Rows from block 4 of a small image classifier, named by matrix and row number. Rows with one number belong to one channel. Each number is 128 + 32 x the weight over its row's rms, rounded and kept within 0 to 255. All counts start at 0. Numbers have three digits each. After the name is the row's rms in percent of the matrix's.
After each channel's rows are labels from the 100 images, of 14848, where the channel reaches its highest value: "strongest on" is what is common among them. Only what is clearly more common there than usual is listed. The data: dashed paths with two dots that lie on the same path or on different ones.
# convs0: first 3x3 conv, stride 2 (model.blocks.4.convs.0.weight, 288x160x3x3, each kernel summed), inputs 54-107
# convs1: second 3x3 conv (model.blocks.4.convs.1.weight, 288x288x3x3, transposed, each kernel summed), outputs 58-115

convs0.157 108:101148185127112139126088176147056154135140114151130109155154134142120090102084148169121149109140172131142165146108150103158117066069097118151139075083160128062126
convs1.157 085:109101165117140127147091103152139070085127154133159147103161148143150152114213139095149101141196119110140117140125136124180144136086134173165089096116145124143177159129127158
strongest on: many distractors

convs0.60 117:109151163109074099124133147122113163115121095114104080133127192078084095116115148149101156084111156158151145143117123113134098082071130112135136107065121102088125
convs1.60 096:062119119097179111118148100127146119077102140107177151080153074125126080116134127066125079149151078175134133113144147099125122148113137158112112085144089105102147158128162160
strongest on: many distractors

convs0.203 121:071116172088073165098109135126079152103122098163136143171080161097087113128151138097108137119132175132146160162053137157175120127116105155097118112052105150115105
convs1.203 099:056145104126092165138078119133149085099110110182181165085160126173091090159142123119131091150118045170148135104100142157090096123111159164160097113169109172128135174149135095
strongest on: dots: different paths

convs0.51 114:050163129126106113193110140125087118110104187160127090103147128100098131093121141118109101064133101134107100113113111109133082132091131129143140061132129089065105
convs1.51 101:046137149055149108182150129128106079084109165176113126085101138121172139088126133034077153138134092153088125194082210122128091139078123119133083117135137091162136163118175183
strongest on: long paths

convs0.256 092:031103146138130109156076121139157111139127139154153125136163103083072190119093167115127118139163131118151137109029151121128076149073145151121074153084138123081132
convs1.256 087:143105117176101130143131130117145073118134118191160134044154108144132120081151144143159040149076116123159107130133111152129111074118143160144094124104062142100108110082117170
strongest on: dots: different paths

convs0.167 100:183179130124061136139075094128080158139101098119080122127138107145159154137143132163131152154133097130150111197140133113146174114113183110079100144092138111067112
convs1.167 106:092133142104114135176168173096148111084162098180137088140129179115029150108157098081130091080087064101119164090124114159109120126117150154180095113114130151126119100125125137
strongest on: dots on the same path

convs0.205 096:203130129172155141172086118108074114098191154142101158106201131191136116083106154160149104098120093100122115150155099110146148098133066125144095127071155161075127
convs1.205 110:078141137126089075097159131139130116119119111086122093123094132077093149157167101110075109100090129115105103113097104102120155088159129090197104190110171091151092124173126078
strongest on: dots on the same path

convs0.170 086:163175167136073105130057133119051133079131175185099154136118114149163111122080137096097166132157097103143101124109126098139162119100110107163082067080113160070092
convs1.170 111:122184107091177081140134118122120120094108100117114128112114141107066106103161123092121078094107123115160132102112106106096157073174104107137069156109086097103175124177127151
strongest on: dots on the same path; short paths

convs0.241 105:111140157153143097169086119150052111110142153175144144129175126135082138088083124090106119115153108124158106143132117143078114131107109116167084074064161141064144
convs1.241 104:072154084107105095078130143112140096089111119096102129109133126109060102111153089072094076145084130110134096122100083142101138066089096091141083120106089133107123080143119124
strongest on: dots on the same path

convs0.271 098:036120140118068147103109151119133139114144079151105097175082169111097120153125152087116135115101164115140162146047151131179130101131051134074137129106138108088125
convs1.271 103:117161125148136150155127145113118109158118134149150145095131147164155139101110141160131107146134144156108154154069129159191096134130120133110130086136148132156057101115142149
strongest on: dots: different paths

convs0.161 095:104179111076093131114076155153060169135166125131109129091111156127111131177107147141103143169121115160120097126206151138182165103078134137132168117152115095063052
convs1.161 133:108124153068140093107117133163107125135129102136128114155147118111135155047152143112114120102132141083108141131126129128108154115091121080117075114112142110152082114126133192
strongest on: short paths

convs0.106 111:079154138104079134137147149135094175143103088146100104138104175082077080114133143133121146131119145139141151149113142127139123072072114079135151091107125098073142
convs1.106 093:070105101107147127140133096112175080042093131141189162111158081146113067119190133030104100147161079133114120096147122140124108147097108160100065048128106158090138140138145162
strongest on: many distractors

convs0.178 105:142155164122115171119070170127000157116126135156115173138154099147140097103053135092106145147158140131156152156148087141162165132085085091148142092100119130099108
convs1.178 106:122110107099131120124106108135122059069109135153116129089123128135095147138203134093141120132146095125129076129095071134116130098074128155126045126138135132170152150155109119
strongest on: short paths; dots on the same path

convs0.237 101:138146142130129141129053139116037138103146140169130143084177138173112074153072135132111121130143118161082097128121080111193161086106117079150120112108145125023101
convs1.237 107:084109145074173121090082103171116095097136113127113122121164145114116147121169133141119150152161138127106096152087097136139185117066132120166094136127137100154158142124186106
strongest on: dots on the same path; short paths

convs0.253 091:147148136181129162105068134157025129120118142143155155086157126153110086156093123137126104143148097145102108121145086120173157069096097114159136105090138088008102
convs1.253 105:094134121074165109115093108165130068117135087087077105109121120083094118141174139097098166151163123132109143096126102133159156136080131118145075124150122058142154136131146148
strongest on: dots on the same path; short paths

convs0.52 114:068160123120128090132143115101088152143121104149147057122181127114123127042119103090087142080123111141084100125141078070117108124077150091103134120084140065142107
convs1.52 103:147084083102153125132112058123138078109126107101103101118100088100101113106131111154156151066162155119104132079147063055117125114079132143142176133118096104087126136102102129
strongest on: long paths

convs0.210 142:105166129126082106143121123148106129124096132126114099096160146121091091141125118155145170140090104148124098144107120100156076094053094112148149101112134107064112
convs1.210 142:098097130155163078083168103125091145085144128128122115173116107100127116113133121034133093077108129089133088103136119086133175132150135131112073147091088080118178131119103202
strongest on: many distractors

convs0.70 122:078143162088118112116105161120075183110130114137117119143120166059089099124116151117110175100121160143155150163108110125126110090078107099135138118031125095115102
convs1.70 079:099131133091168125107124033142136092139071133135145164136137111148108120174162106102108051167118102173116133089121123130157105107083129145102098082138104117132117165124117129
strongest on: many distractors

convs0.264 095:035140149127183130105061113173086115133099157167156081167163121068086125103090124078109162075157134120105142125073113114128063116114126163115137062110139123118137
convs1.264 103:206108127150111083123080085086145130151123145150124183089108077120173188116153136138160144092155171125087095146144093096184122078102093109100141085120181187105075097101093157
strongest on: dots on the same path; short paths

convs0.165 127:106149150107090115121137161125102171122115102121098101136157185077067092115126162138112161106122147155150146152124117119143118080078127088155136094080126099098143
convs1.165 109:069100100130162113115139079127152117059102131115176142081155064122114081138168128027125069151142090132117126101146120115123111134069123142100091102117097138088142140103163156
strongest on: many distractors

convs0.41 115:124118083170148077102105101156129121133123132126139113105144084121146152100072104168102102144120071075153075121122136151027131161174141118126099140111125122139132
convs1.41 117:077107138101084100098127161115128129106101114121106116148134072127099107112133129060079114111026121094144104120115140142114118094106092059101112076089093147101065103144134194
strongest on: dots on the same path

convs0.113 088:054105175125125095140059116115022139104080148179135114128171127109123067068152147102133169098170141071112138158118086116084138078106102106141090096090145114150148
convs1.113 095:114117121150087075134112089128130162109178138108133147089104101122137220177161139105154155114153196103124091126134043097149144077133120145147069114104170166136141101110048089
strongest on: dots on the same path; short paths

convs0.50 126:179082160133137141136006136150072090132128128159144156124136108152134146100087106145140117135086136070111124115119128158067133104147123109152107107146115127116119
convs1.50 162:070094130091135109133129094133106113060093114135085123138142105115093089087187117062112088111098100092172100122100112114110153112117119078124057148107069129102119113131139184
strongest on: dots on the same path; short paths

convs0.49 124:169129163132135196144018143115012133102143177151102208120175151183132100115090108130138127121142137146095139131158092133157136072143072098146149082127134148042110
convs1.49 136:112114127102168098109105123137097094084150120140106119108157105106094135123200129092121108131172099113141081119107087107130150072117120110149057153119138097159122136147136101
strongest on: short paths; dots on the same path

convs0.150 107:121103071154183092107118072131079128115103116127134170082104073159149128089083106148166118139085069065151079125096106142064141201172123099089064162108158170153123
convs1.150 117:101139084121123085106125166056125119084093078090096114137111090119066099195127124095108089113053135118131118101116124140120106081127081073095132073120108116038082101175103139
strongest on: dots on the same path

convs0.156 091:140135083126144132143071087107138101127136101107162120104119128154112135070157200136128136157117084075102085127133136131106160125098108119044079139104138098129155
convs1.156 122:110119095090112148166091094124124060160080165123102130140147118163143108114177158148124083146137089149092107158121114157142090092068141117148152085139089154123047135141148162
strongest on: long paths

convs0.184 097:026110142118145123120116150147103164140117082131155090153127133089105138129130137090105146091113167064126165128112168148154144162132078102100150075092141096042144
convs1.184 085:080130121112163098151163128122114120133155135140149191064103153138113127075107107147139119100133150156119083140124097122155105091151113152115159114080122114133078127128139150
strongest on: dots: different paths

convs0.196 100:122139102087116137108079115099067194135163053143103091121095194136135129134131193146146093135135144118131145134116141144168169119115045133028155134082114145117105
convs1.196 103:161153128108154163181105144129159131130127124143168161150131205151134174120112124178153103077122085170146152140101147118131141135077146153139155099154135169140098097144120113
strongest on: dots: different paths

convs0.214 091:121128135137091160135119151136076083118154127174089175174128084151122107108046081091103120118129165152137170104077106130130102084118086109124144100105128162115150
convs1.214 099:114164144153093109130122120130099070094089153155090105069131129142123097128123127116144093138119101105170115151099097130088156075124118142148104185118116081155165118139148107
strongest on: short paths